From a checkpoint of a small self-supervised audio encoder (BEST-RQ).
Data: trained on synthesised imitations of 52 everyday sounds, one a clip, 39062 training examples.
Rows from expert 20 of block 3, named by matrix and row number. Rows with one number belong to one neuron. Each number is 500 + 40 x the weight over its row's rms, rounded and kept within 0 to 999. All counts start at 0. Numbers have three digits each. After the name is the row's rms in percent of the matrix's.
# up: expert up (model.blocks.3.mlp.up, 32x160x160), inputs 80-159
# down: expert down (model.blocks.3.mlp.down, 32x160x160, transposed), outputs 80-159
up.58 092:515453527457484537555519393502525452558502534582518513566476509510438606471475550521520526494490472429445470494460487485464464435475503533568514531478496514483496495554497548441515542508461511495506483451472463580449434451502488487484484501
down.58 094:525511490434574608510516450439550519505562564523414498503466495485473598510535477552557491484491494512533524527506489533541476444470600451503477481489524482504592442541578487448483507514458493502442526454438445537512462552492474531467474518
up.59 094:493474421477492553540557541604521473469472473522480493518425576520442458556523511487458480526414482453494499494515495518488497501494489511599469520529512450487433456463439441502492501423487517461412392539514547517467562486489539476418498493
down.59 087:538487543511527486469409463533441603476457543478471488557504500467433409473488485476392449530498577498510525480544545522505480603522467548453525535535519471518484519530527488555443481499548489478589458555528505446465577516496539499532460548
up.60 100:441534440494514542487593522459488507569504529443446549532469559481531585520536514486517527466480483492448517510480481441436472465501457442505485514494485476441459471518453488480511532461507568534470487498411578470539461481500498422544537527
down.60 097:499482480460550546536544474519510409544513470536515545545473464540543533627564477520535513464509479562477479518518491555508502519446476450525529483459480519452520536481474490503487486485569445442487484498492488516487503554488487541452581535
up.61 095:495425506448452439529437490496490489495553498444493483534507504551552505516575525533494482510511559479399562432522527471435476475547472400522447468492530516451442496442457475496476507507518501434518522436474468441456512447503489506413423488
down.61 095:473505517524475554527481540527569455434505479501513530585499457531527473477607502445451437469501459609535535491455439464522548457477510432489528472483502467558469515525470509489493429472560565451553499483529531521515523527514518552469461409
up.62 104:514511506489526479416436501501507546392562541424526500493509511477564526565541530487464481392524497591493469465418453498522476506507433524442526475570427526585519457506466472516498478478428490527448489486424527493502527497511488527518498518
down.62 107:516494512514501535520480458491497480517518518543454483467529449542482571472515549490473387529501527508411514499495468453495532488475534496465387426526446453514478532464503449492510451499446473471533499523444479505451556435512532564524538504
up.63 087:511465478513473481506433497504520480433450502553469420479492478578561527516525526504496450427505440499533468495450433509528573507486488519482430529493472492534488460516467473505514440531453503497418512497521433499482521522471479530514396400
down.63 082:509485540548502488501452517388435525549389471449544554544549483499424423450485508501500458518534509512521538495477430580442491513451486537499528455483520482478528518500463509473497507568436443470511513448592508435583507338469539482535444474
up.64 100:530422513486471493512505514465499544453534499493514448496514447552483479544539452489472484440446514460451530411492468437479512510514521506574495509485527462455391503453424512498462502536447520450433476511523466448493542523487534512491497517
down.64 097:467526583544546495531473517591532539459476436510452547597524540495515537458507513443497468478475527522418470444479466508472506484528463497456492461527409496524486556496481545489501502494502564363491490507549533451493564448481524511489433433
up.65 096:514508511543523479523456474521488490486423515476521512484445482432526558549532552504556505527437503503430471485508513442441516516527484513554519395521460504507508489536543487448482482451492496476464475496551474479447563463416550424517510418
down.65 103:511465466585464420457561503438520504547549468505532501441496548499581473497520531511515482486411513502483589428558483517483503472504546486522541453447493602508577499529511556525506557373474555483521509444487505542568512469433518484496497429
up.66 091:439477494496472559528498477468533517466476538543620575533534502502515513515507430471456533468492500444503479495486508441519536525531543429529528566464465486519452477493422539521481515548457491462458401499538528503548544531498552478477492529
down.66 091:516547594489545574497453492531476517400475490415414501540543503479457507524546536496508509535501488562513504505504525549475528566515476500460517529487523441542513516525541440549439488473486440484571473496571475540508534429547528476525433535
up.67 107:485476481502509419571496422500479523469472448474515516544556560504550490515532480463446560552451463473464518522510494471376490496435487470483502467530462422480481506526462448454475569516440486475430455506477473503505509579481507515556462500
down.67 109:499480510476443539519531396489424471482499497490509503508442513487483552490554491583507594547477514485438484500544470414427433577508416516583419517482475495462575465516533474468521499470486566513456467445478434556523471479498484534444551462
up.68 088:477509513483446492579481441534517443543453527510503492434446516551484571538519550508543589515515495418499466502486485426441471492486528442555466457510501498559447524478548456419523497516379539472470486448531484534502496505553452489505537524
down.68 086:458465489556492568581538407466518449491492509497463521502482476469506532455546467556475606490453522493471482497533533533527542494467518486525483525527540494463482488543482545485470440509509509480424525453507470544470470570455504591557517545
up.69 100:454494443522513519492534477617508507476506485493458468508467606511489461516494509459450459496378456423461491528484467518513445506434470536540444491544497415493456497460416440510496466416477485488398369554501532485476520477479515415475511542
down.69 093:523526523493526496457442421485457611480510589513457491527546514445426417482490475544423479488474606499482518509543542550547464514536445563463562515537499477463462537556549488535455474510515492498560486570534489475480558529496492479530473580
up.70 093:489453489570463530487454560470479447486543506511526541426522463495563497558491437526512457489490548517541461500492525566585475502531470551527536455491472489415485491409491526575472518490519546494572457520487516474570488481433456529503510493
down.70 096:440463546533495491476476471594442471467576478483476496580549546512576513494462534419532535482478484476567465532499523565516650550488509480426551563432486463488530518520437561502495453412532469446521489459558561483454508472422586495498497514
up.71 094:558499498488464501556524505498487467511524526463525462477506475509498537506574503488489538551551503532471508505512501504400455400530481476510455432541499523504534505423548496387513465460508560466544503424510515526446431527542411527482471496
down.71 093:491550547505502533501445462507507515430517522443488508578515590571570509499605496517483564464520520511536497543505509535520550556459526435478455448511511472464507447530497465453487438555516547528472552500509521530453545574527458440537495555
up.72 098:516524449457521480489512541497444520562544493525482470553513528483556488480575510487413525498495501512526528543470468530558465475492455422459488524473482492501540510569432501426481439500475467513507499425503416534507440482456518474505376457
down.72 104:534509454475480477471544560449503562504441471482457577521492516482516490536494500441485618476559484535483499463509461469542435462532499514518468466528489510468498479476493515550479457434496556521493492505623474476549512621535476500509527515
up.73 114:466384503463386547524473528469513478504484481496551543550446566568473420475451529487463537498446485519543511530486420477465523478494495424511545493513517511456486546464492503422451464399526509479563498419549508524484476478452559490532446556
down.73 114:532517546568484479535490471572547492556527538555504504511475499504601498441447510469492479535525452478498543495540484537419477475531558512574420492481497561469560469446440531420401475478588476519512505401501517570495484557477500472511519467
up.74 090:467435497490500604426498500549439497486535525453538477567449491473533491598504515510482534455542515447515446474465481501513476524439489494505535510502469499516522566494376506562429480495466534512504426494495435517534519539475450448487528479
down.74 093:477520547423527490536521528497519465541543402553380492488548489551518544550468495475480480517416576497510522482542510511525571491431477497471495463453511514500526565468508537547531458510493492424557497540510531529513567441446552499447411530
up.75 103:484509499523521492523524579525478429512468471475422414541499562484503536529584550492532512548523453515565539507499469523467474491466531492589560525581511526518478474478512511378512501443457598432456506510525469484526517441507459469499511508
down.75 110:603550441474482458514450485555496530516468446463402489511489539497539513480522472468497513442594516500431562573494499502438413461517530456476469487503508440533510425482543464537456480512540533564506467554425529525501420543508499485495553511
up.76 104:475512489537554423504453454531545444435474479503477486518528560588549551570476588567535449495454457510537418482462533571508463491467515480450455511563396509528541490450512525497498506490479534428445482501555476540495484454461497396508478526
down.76 102:499529402560515531513473525526439497463450530499522490527513491494470465514487510412482536503488514516542556492486515480488544529450504599461546551511500648558469481501472487515464514501477485491515432550495474414471595504557555494524518462
up.77 104:510468462590512536512454497515494419497477426488430493477432555530532484553521584422523492513550506571539460509493463547426516480524498518551549387501494544557484501471503505485508505436476587437494517463563434511423492452486482464504508465
down.77 103:507520586511460488444475442509546450551469432500469487528472556523561545485462589550501493534530500535443512443555499492374494512506533461544463454514467492457509488529490519484505477579514473505421602462471574450519522452463526464541553478
up.78 094:409498517474496494496477569530449467507532477582495496536497565504591420506496451477457466510500491529438517518494401543542539465468428471515529495493522464410501561471532437527475472368495483546530512536499447508474503507488479494474486446
down.78 091:476492581494508506492426441520518498502549557541458508508555487509456495513485461516517550478482593479545507572595548577562602542481432534538534505459517480466443484502504492603489513606517496479519533477552471501537556569498450545539478517
up.79 102:552539484479532440529513458489455480544434527454456501561470505484497552442476546488506566493492531552527534575487522456496384493451486506513530537507484492486509548491508463310483514490500539490528469499444525495499523495465523465478441475
down.79 105:461478485474519508473553470417462521513519423469434570504439461482486473586538439479523517429510473592457483557547491459515379518508513412548564528481440523537548474527496503502430555481509500497480480556486540505496433501496437475462544566
up.80 097:470487515476501431527542454535489482498466477476482490462442445493543524520443570533566501418500491512474494478500499478471586488539514495513561406461467528575547509471550476454503501524468519519444488505501496474483550552415501491545418429
down.80 104:423474456536503432568478479469519510509483514438555530455462516504464525480476497512526521504468569523462539508474535455547424499429478479527549448489489500442557498480532461499447570474427548560566453474577514500563499446435505471510512470
up.81 105:410472447573506546475535562466530471468556522515463552482455578468544461513481525554512605475455477518503506512487482564475448446543472446507483541527493462418439509510447481529462538399469489484493494509475520512520517504495466508486523536
down.81 113:500532572575532542513458571559477536516473483457499510535543528598507472518501544541480543493531442482541504538490438479474531539497551510458525495442553445569430532469486484443534510499514483476554474541554606489483544511504556492467461462
up.82 100:437461489557508542466446562516436570453558489490562482529529478465523436541550480510514470441550486493465434433468484492456495451540485428498514395476469489538488459464432466491467484527454469442521493485380457520481531504518475426490521477
down.82 101:558501484486500503454525535515512522483497466589582508540529449473388503491558579446539409483603461589527486485429486456490515537480533511448490506444506565537546594523493491526530475491564460475497515434484478534481472512546524514433527483
up.83 108:501446471475448384482519472539442528497487478425455496447569498530575516578486495527473516457535536409478497462471569425479441530514499532569557435508468462552465506509509508481465517566499501490513482481495497503493470485467529487519451505
down.83 106:458544500487507465453517525568574560440522506521512543495491504459533514539471444490482506472508560447498474511487503517458500529522470477519505441510462474564516490547536471501442418481549525505445416576479553554475535492474554470450479505
up.84 103:480470509504489590501505488512513468536497525522491493545495520486523447440495449478420523437465489468514542437473490517528546529417503415522543507518472504446481564452433516483488515471387501525519387514562463428547499503440472433452493491
down.84 100:518553531458614518581496530511484516534553421535494466442568473550479494471530497567502528556414499492503483487515543470546501539475509438455459468540519456487491519467554558503519492530491474417548525588480564485510548463538513454479430492
up.85 100:455496536505514457530505499507475515499507504529501473467490469540475412501496493511472535511469478446483489533470536564525458495545474454420447486476480427542479464528460554418479460523494531420460518447510440538472427471464502526506426473
down.85 103:527459484479494510499472447434504509527600516506452520487562505476505473576488487501494537490396432512584455525507526530521480432580435523434499480502516405542486486514556481543504514493448460499509491578504515554553520506464512508527483452
up.86 105:519465587497506533503408474518399462534418523481474464535452500568452473529454492518413522441474449529528458474474432465470565537462502465510566579547450428466441535489499486454480515521470515489505453472553453469539492517461466439462461486
down.86 105:566563557473554494543436492496511531492518557535551526436460460495475438451475509536505455576484493477511427477493478465590492514497454519471566504535488445532548520403490460498441459497497419492599560500490537542511470420518493500471446480
up.87 103:463448487578489535574458454489492501454493471466515503482540497598502544550556505503481538472496508534529461490478494460525521489461503488415470488511442468516425502494429483477500469535376524496461453485518486526522485502464455493535454427
down.87 103:436514504535461479525509478503444437473485425467474510542565498509447468466506546479493449561477535472536515408502501520508494551481425459499482495487514460524509617460406551471503446431413525457546523467534506517518573406456557515517494512
up.88 095:518457486532462506436505506493520498497488494447534462517478498522495470488519493466439504441453544517567467509488482548538472502483423507478491487552489560483538526519491526541444434483488467525525430451532520506537451465463470488482461505
down.88 100:433495525481534498544541503547475436474577538529463490507578461510583549526502469461472536479508558505591446501509592490486566506474511400409507573457502498490448496546534523529541476436488483444493432522529495536527514498521497487382421495
up.89 090:514545522504516476464401460518471499399455483464461420445476481485476481515510513481511507500466522528516363494479468600510534523456478509437442443470442447513467481503512480485528462540452496495495467472511509512492458443493460503526472438
down.89 087:607533556506569575455458462519515565529486497477455481444489403507386476477505551489509470559491529539572491508490476542463459502496468501448525460470511495597486528487478457455497498547497557495521479487527527474487502422502510484486409548
up.90 097:591514510504524487491435485480490474469484503530457406477476462566530441549519480494432458468497494494518494494469452519561575524455504495451481554531478435528427500437467485486476465520491484519478441509564460463498529494453505491495353423
down.90 088:554526566580515524560507547470482521510431500544565506512536464553467454470473546426486442541503527521522530501502448515460544543480462516475532487489491485523468598456473481468444477501468442448555451443556505488502563370483571473475392526
up.91 095:451479461561488525557445490474530533373433511506555469490472503488516512508552434557531485436398487537469437490506505564466535466564494447484505484545472467514493421536532490497427465524397509461444528519535443545501497469494476492530457490
down.91 093:452471549510473460475494491551437558533470509466497517447507539532487366485490535572562481518474445506520557441533522543443487545439521510503481445500487593514556516497458489521508537493420544530435479448541447444517544394503506532560513406
up.92 094:422487512441525517480412513510509510493512458563548522646444533521500446496514515442509435504464499484452530456515449543429514506495475445572473522476527490432428549489490479482478561448457519473479540530559464505491558465484547458481484419
down.92 090:480518578522505593490389458571495499466490556470456498515524499524411562500485463504516513505498508518499545492507513519515547485483521534507470523389523475531499503483522456580482396539526479495520540472510498439478581528476537539505495526
up.93 101:567484535575505487507380500517524437447570531478476479528551471594476485509472516588491498441548490509524466484479459557574532524474507509438467502506464509511485490492562497543465459513453544515506500495603446516534524446482526431474436488
down.93 100:497537443525497555550500549514521470473529527594512486443474430526428476456474584563514571528453491519511531479531498577537588543481500544501453534548556487506502576502492532549501473394527444427575488499486481500493518455500516468507502526
up.94 097:479443549572520449444396524571420518458518470370537465537508488518492443545490527497491513479541520504505376490478468480491486532492487470464507424508466486543506480522495520513479465556485545495456480422528504528519462485508498523513514436
down.94 098:535515554462488553500460523584596509479479463550440492495531435485470550546440503475505458519535531560505485514508455520457521498536524516425522498534493455467446513436557498467527510515631529445495485533468577475500529439530506472453456538
up.95 099:496490530480515500595460487614497489554490438479444462507496517536455495504506480566496544494478423479403527425467520487457410481499556488484480432600475410487467489432537462453506481516433627478522466521546549522515474422502477479537569524
down.95 098:495492512559485540571474489547582539480496530477545489450477512466432451474458513568533459458438437467454517471494550457513479515530534518517485477569464450453466517451498492504468514498470524482428464543501515534509415449570506528500532567
up.96 095:523523481537518517518529441515420531499448428483483518521477500450517469459473498517488554517438473537465501560501539479424547496505442463480519495538469494459525558523494479426478567439520488445499468522466513447498490488439557430481452400
down.96 096:487502516554505468494542444473447475521571536487526547501441527478511482625536518532557461525425522569463486498511481495508415514544420467504470516540405520500558433541503440460479566408531563471483482514487517522496478479473477477439553509
up.97 091:423479512480487589479419486502515529444475443557533517568467496472517514494491497458511468483483431571440444511480416494461510475458449521517505424457485519494485476515532535458466494508463506502458532467508464438436523494511516484503477454
down.97 090:402497549519529551470488490506466497522535556525471536523501535514412489446456490535512479510559412529486490461520452539533516424444519509502458479440511460494494573457478480622514454484456445501501498454512442471486562528454542495478516535
up.98 093:510398558561484563509453500546444483483503485429510473537521466610477423559418458540461523473506457443534428514478439510539516539475507555493489497469490442523476462535502499490455519541439519464519490487560434519518504485482489465468465472
down.98 092:577493554482513548545476495471483506490460509526472475464526457542458522530444552519540553556470457531545493498473522499539566525534434512389488496522500480476478598510523495553519413493536529427552469497492505508502493399516499481509413535
up.99 115:469516474509444486511539609514476487523504529528454445544536568461535473505578479471453522473523434534521503481461531512409546498483485409583512533481466532502487488539424481445489499485509490465484507455502481493467488483507496521512395368
down.99 114:556458436483481418509470565514471544501439450518509513565463492437485372474531500429463519474522506516521516570515432507546379471568529468583468440487495478548541445500567532534500504526460497515477497539605525486502516529491458458540453515
up.100 099:540461534525457472480395528546480487453492512481520447485415426589478439540474489523455467439511510522551440499478442553529558530507482508484478497498444460539445498428486474491462482533525554513532432504564522459522515430488482456510436458
down.100 099:487555551529532563559496492546491466548577573525487453460501397536431525468448541511485527569450530471496466516538510506554588510467440528472527510526535389527479539467511462524516493448486509501574479503608487524519525444485481493478473483
up.101 108:508493521514471441447497497475433570539504490561485490501484514494522440494562541531454456498528494432493450510479461466485526503536486491559518490470452491528510530532492541446500557488474466467503463415543563409455520523466465518438467535
down.101 113:484488494511464557503571427499513479505555423477468510505440562484524521489489431491440495500484574438510467443445439465540481471547405477550511470501482460513526474479481557513506503460426612482538529539489533566518467498469533479496539565
up.102 113:476507488516512425509476586592444507516553492493516492498495465523507431484509496544492506408499514492525466497453498547473539455528468385442482519519476490473441515509513461475480422448481541449483514466508397489550414442467475419463439419
down.102 118:479522524531531525480593516483536443548540528460509571519544586505541558568505497576536559471543459520504477474468489519550522462552434523554486507480508443480527501466491536496605491431487555542462437477525508507543452524511412471459600507
up.103 098:527522526502490461500476510446467546552476528475436470467455479467443498535589569532440474470539522468502432431468485546426456475544539479576491473512448479534493544512521453496506492505447459464490444434546516501498484399508480484414436521
down.103 102:539541470508456516544542525548541488547607560515454495496462512537496539487580493522545537516497540443500467514486475501550467530490511471553493502534562508566539417511499494513486554495472542477499513508569490520584494616523461490478482498
up.104 099:411436440509453527503510501505512525487479524502468499444480530451531497514530420517481584501472477502495431529526501530444476476575486479454548491547492534494533504512580466563442494482499506427538499513505500544518497490483466501487528507
down.104 098:498487553543502462526465465541477554465531463436532477509480577512500419535530513619520564488503477540533497484522553484472537586487447492527543459504456607442528531546536485451484478466488512489425480461518481454487532506429541480522509442
up.105 100:526493467542505456557391473525538490505514430468453466557497516531501528530503519542484496429524508506524502510474472587530534476556482517480541498561464498482462455498532508488479435478483576499489536518500398478548490402492513437457476427
down.105 100:523536479518519532509570526501525489496460490506460510480465517492588537461516516585511532491504461473447525474492448504525513584539546506532483540501503475484527560536499541585579453439500505509451445505493478563520408499562481472489628590
up.106 106:530486461495482512500525566587476450487506492547483417522444515508520467578526508484392485468472538452431536528507460522542523496481431525513503508534517399418435550446433456534470498466508509525494417527470505552541528521487473485454473445
down.106 103:484496545475540525478458507472470571559492561524486483525547491502451497473485461505486481507521645519532507480558531511540500513489412515460537462512509501456477521508532476512475503462497501467568511536508512462470568559509490536509465465
up.107 089:513493494451516508484498515508464451452543490477501425508457483559446446602495477546391520394532524496487525474464474546567529500486495527455506477537503419517493502447411475548474468524511494528527508500446512531553513507494435442464519487
down.107 089:439512528441554531521484523519523481571491555518498470506493468542497521508534519462554512484498495519557536470522527535559524525450465492426495561499514516463527520515487502515513549436515490530569506476525506458528512504527390493492498485
up.108 105:467488487527504522523539581517511506536542452536479523543512559485553468506527506531504471499502535539501501467464504547541438460498469466500493525546470476405498487498500522456463477443477530513495466489519439535557511516502427448503505538
down.108 107:467466490503514532538496508542447556483465484463472550542534526568506469447450520486497584450546410520511532556435467534520544509431503527460516505460506489523489519487492530477529544455473534518542466523590574452374520552428538512458473461
up.109 095:415501525423504502567514504510510497514454511475518467591520520510522539490505526471428524526427420507481543535499457457405463503482462495518524468539514484465456507545498440440523535532480502516467515488478480539464445431501463565547538524
down.109 093:517505508491484573498448501518546476490493450504501535497456509508496524509469486523583443483424489482433483502477501488479441497547466602600352469497498483462562474453501508546500466553531571499469458494465495531516480473527446531481573503
up.110 105:529462550526482508510425523505446490494450540424502472494459442571469408552458500533446492431540508472538441470485457545518556545500512539469507497513462427498405496456468463462462479537476531478520445515581464466524540468508496458498480428
down.110 102:565560609520545557540470486565529515535520561533503461440499413523412501443475571545511515575457485470521497479508469493567546549482470531471498507544517419517500569468525441501519485502508528487564507512571484540531509447508490481483435489
up.111 094:537517491488486524488473476503507505441448529508505458469459463491496398531519479494430465447472518449482473518493471535544557520536501511493449560509481430516355521420429485504503526532473495495503419520523546481494527545498521486496458456
down.111 089:587532592559511553477450522481492516480411514501494505497495465530482437499472559430475481559454542518507522475479434505472498495521474501472519468514455484534489556482486456475441522510431512473553492483575512454498572413527522489488370534
up.112 112:509507495550526474548473514524506455441515495575560447487496519493484490500502490443546526464480469564518498542481543588460464453471481512479556576549504551510510487435514426408498470517488491487484479516486467475474476447461404498451446444
down.112 104:488541574501503562445462487484504511555507503518459490502455487503489490533577521482518523468440470539539494533464537453487443499545439511557571630534478501491564508501494462490480567520449541534456526480531553446521489527416549468494484622
up.113 091:478515477577542490525416553533533560407521501495580520505513457494506484504513503500514520410465506483533440484465505524538545489487472475490483519455479495519441443538467482490493541551434484502502489470493384521549527516488552476415440428
down.113 088:439530493592513473536604586459540530507471534518482491476493496497492508470460458437519447542501409601543514531398472592532521478474493479444412503514493512480493527501504432528561410471539460508471451502550529521414533460494490516508515551
up.114 094:547509488559534482509470478572495489552589514488484468528488510536524465465475604510561493478512452442524482480467464513560512495514464491475502474511499533478503476529473513529501516411486605511542477496558399516508457409450467488465521573
down.114 095:506463464544517481517498506510542502486508434619497541474497494441500514516428561481521489476469453489536539521515498554505590446548484562529499480436536554519525511535520596492508558453533459522550520522448534498497529504500552550480497515
up.115 094:532480497488495491515547439619486469488471497482487481566450495493519517567494488542545435482467450434477477495461527418498452430536478492494453509601456486498555433485526494449503486443482495483489476541466598467498511456492436477501540560
down.115 099:478449502567446499569516529458510481523465527540544455483461470484422496438504578513505428528485478473536560465465536435484473534503574537540521492500480465488437459476486556485510532431514577524507434528533457502512458441521555478500540523
up.116 105:497485514499426519501468556504471518434464512490558442510499487422574458534510441508428478518544531543466459523510532428461515498583469520450493542552494506485474554525501560487454507476506463481490429476462488484462491529541501531469473442
down.116 105:522519510491485547501429563505538498467459531494436536500518565549594516539496464549422488498543518540460452506497454507482510494509582479421541466610472437485450510577457527456473431522502548464488435511547514449473541471519577490470462452
up.117 105:523438555507433549567491455533520469474488486508527521472507530512492539534483479494550538501485432443515476505480461443501439475474519496555576524469485499483479496447538506418499524507448556467484454458532524496456558506488458507499527598
down.117 106:526501499544550575528484469431522487503498551486439548488523535487543496461487448478456524408449557496461455465458486596505515448458487519494475507529519490451486462532437484532494406556468543506455463504512457553400480494422514468537566547
up.118 090:464409447549481584480547487480490480553528480454515494554448507573484484528489503540470585470480470493457552503480458554515506500461488524495485531507528437500503509503467502615445494467457521564562453535466482442574453478446480404485481539
down.118 089:525516489457558474538527475539513470506519487593500537534508421567518497575522492486531504491530500461546490492470566520561557483430471452453504531471469550480541509475478526514487456435512467394583465504510484511469521485468499468458496476
up.119 103:517509506603537518460433507588510455535450535503481454518580551578535510507523522549415559523499452433498440490434434528502471522508534511549530516536445418480463472517527518457483490483467523436482479491509413500530451466531535480442445495
down.119 107:566469438494474449550467492502509433485491518530575587485457515501558505518519543568548533495487477518491488460476511483606463497555481536567495514489503493501550545450560507575554501463473507545546501485487475564572427470488435459508547553
up.120 110:547457507538488537436475508560476518409556528489487533498532519520486469593527413469477590449515481515519460526439390463523513514501512488504552535509503519551469455466444455562478501465430511521453413501474502538501546515523520499487499583
down.120 107:587529543478490608490473550475503491522500504578542538486528513483454534516444582522515478477480490559487488473468427523530491457491502631454466468562494460505510568461457479487525493493504449441561529495442497506476576484481519480569464501
up.121 097:555479491496479497464564512527518531427478559500543505530489511514426469541579514477488510506449487516461514536497444441536527476517449537524508526560521485559438449513376507479471551453469553512417495461460537455490532577493532508502447503
down.121 101:492447545437504553526499500495550479514498502522524549532529543518526551529496514461469519482373505553433520459508471582529479413517455540494452503475505492501491549474521488507472508479544486472496560457474521494559557513446565494532472455
up.122 106:540391539537483448464441526580407544484602468472526526534529508508543455534514539479506543462571486530488485503431475452464492541502472457481550434484483508556470465501428465516487583496455533472505466485471468502526481498520516495448522524
down.122 104:537481500426513537453457511528535466478473489584535552506531514420472491527483530494500444472534504533492515544488419472500466507482499569475464428486469469444498543470464481470520450537593514422522455524439553561480538456518484503537528508
up.123 097:615484530508464475506505532447537478488476561487504489515507522498531541530543505421448498470528481557489456519416520463509512450556478475475441482553421481516459469486418469480444521472498517461506408477490501449462451479509531505416506455
down.123 095:548458543504572570501557579451516527548531486567551538503421502469533468498476486447482450478530448562465559551467469471485409457473535426488459415512480508496509520495463511542571544517530542471514480485495465507426530494517558490444482508
up.124 091:477454485449441426608536504474529499430434485498585535575486474515457472467464487494487416437449475451469575478507511494507553515542499504477451520562530471483516521504433555450507500541549542526518544475504564459474540467385557502583505519
down.124 099:521505531485556468503505533489519513570507470431431490439480537480511504494485523533516497512511522440486526473552515526501434460512562440548453475421474481488521469457485564468494529481446513458478551457483521497546367440529511439479500507
up.125 095:489495508512501461554489414523435528489449472449464491514469521509543510495541470564472600493496520478458498549514451480430508482548520496513480495551460435494501520457491437409460568485511552461530485496495434478472523510474514463421476425
down.125 101:496474468526446467483504449485470528435458459430538532496499552525536496548519522611519535541494443486476488429520486439473418533523452500515461524555407541495589485494511478478529521490489575567446497523496492507545429470447385483469553515
up.126 113:492504497474546461506418493489504470505469488464428406518483604459507510517506564452499588472457452547547523509492413482429525504425482474556552491492496504463420511535500479421489491477416466505426512504538429512488523474497477502548454500
down.126 115:499567502436496505440470467523493553494449492453434460489462525527545554477485505505509473490528557569421527569463470480435387495473506466500427459447493483510558484476513446477455509531556468572488465501406544556450454491570484524470542479
up.127 095:496517517550521582417481503499513552514547436432563474568543575592499532576585488508481595475517502604395473526460492501507494500466478494457494517494514506546497486518529482537465465488474460490462458469437518523520492503570478488466488572
down.127 104:532531424428570519543548486486491457485522445525531562407545485484569638534504520468553471480588499566511487511547549514494546547434503502467484507421462582504513539528503509484532558447615423480538523453443512538492512429511477544530530514
up.128 096:453483528461480496461492556576462461471431471531494396522479527463465480511450556485520444497535454540571490561475415518509405489487452514491511536546487523488559490525496493376483478439483494546509524467531467496458517542529544503547478535
down.128 092:591571509504535487446521510455480489507504396449535538508494483512529506469458453480474524413535535536484512562515474532471485485463418511525501466532494535559515448573508537547495408599483515566445551553482479490496497524515555555564487450
up.129 104:574462545555519534476391499545489492438540502493491477548472428582490454519481491537452477442502478506507466464447423517547506530478510495537520501510442514550428509435558441451445512512482569500490402524555452491512521460485528427460404467
down.129 099:525539511532523508575468495521535454507469440566490449409530442550438476476504598493520523598464513555482520482523492527534549505478449531511462503534477502521490566453500488561549489445512459474641501486531503529452568459494537478525434487
up.130 095:480470540454469442460516526512414520491437573427507536511499490496519455492553485522444533504448513432471489481520468518519496504560484464485497493572507436520419508448530383519461551476440562487542523531528469420517459474451501477463519475
down.130 099:546474511514484443497435463488558558449485476492605544512528522510555564532488524584497529462490499499477489460468544447511471536560436505455512509472451439445494468492475451489476551462532509504502501477480530508548513487480498489555499458
up.131 098:505510478576516490480463547513470499516485542461506473477489518573490488509487537561475576457527472505516419497434507495426512453520483472498482539509458449567406442516544439504480447526473490465493495447480406484496436499518491480430471407
down.131 103:603486487546515518520580584535560492535557525545504550453524494456551540518513493524515506493571446593531471520443469477564548463518436445496467480526447495466533556507537513519544457478527545480525504460505479577493432488518465534431531495
up.132 099:522418533575473521528422515492448515458494507415500495554503489558453415587499452541485563420528521501482429509481482520483482532537520532505522534487498459542453436510513483572482504543453480460454502493520518530509536483532520457540496506
down.132 097:621509517486455569516485503519568514405460562589555522465477473458479478521459549484510445497504477504510538474443420561478556527558487552445530494564500493495487551540506486507491469490609460486510495484468456560471527458506502552552441487
up.133 101:465527458445530454439536458467422524524417562434422439552435496505470576521491558513542555508532461457498455547491420391441352480479534533564522504507459487534528468543477497394509541492477471545471501514442535537461496480485476458551520522
down.133 093:439450462464529526525564429474530467463480436490520563559489480507504571538535446534534554460520509512445500531511475540503460530419523442476505466488488495459571490573506511521527474473560478491461500537467476527539477526473466510504566556
up.134 092:493517542441488505643517501515545465545456476518427477472519457532465594516494511526521538498519518518406523472497502428460478491479551529585492422547494500491453552408572463462502479482469650491474479495510482511448545459565498477544554523
down.134 093:460504494538510531516549437501550515505473498449496527530387512498517460469479476575520503441478456501425475515518536545524487493481520510551458545564491490492503528532470525565481482537552496499426498498506555569565412559484456473533580575
up.135 105:510458528499512485532504456498561538474382523491578497587487491528516517533496542529498494447439461488473415530500448505458524486508485533552506517524470485453430492498445547497462476521510478430413500459505482488501492479455510513496487455
down.135 100:592474562539564488553482526509531495483503498451407468506473538456478498476542545588491483505392495540510529505506519544515517462557552541470546511543521452502459502536489521494419489520482467423464508507499483451470487451458604484476455464
up.136 104:508498470558531523545494499443516480431529411489474490590486490580520519592582555513569448522475513510494492513492515578493453458538504472502482537545512530560523480528585534534490481475480536508424464493511496531483502366459454504469387533
down.136 104:473492374518456493509471492525523518492543490530455488495442449472523536500462557477522550507566505478477463502504540580442529501530517553435468463541519530478483469503478472491476531425523483461552497519515441485428528589535559485498521425
up.137 100:471490511555523500462482539539453485518503521426523477564504544564524450490525513551463535467483421475512436493438483505464515466508486435500438528535450388421438494513495425436445510448462535427458501497511426468547399493532490453466458497
down.137 096:498522482501504472493522497474509428480549537512600580482480586457509508539536480556554511485520473527531486497433481519545493460529441517575497492455535469497584480439511491514594441434499484514478449480482554548566439510536432490470552510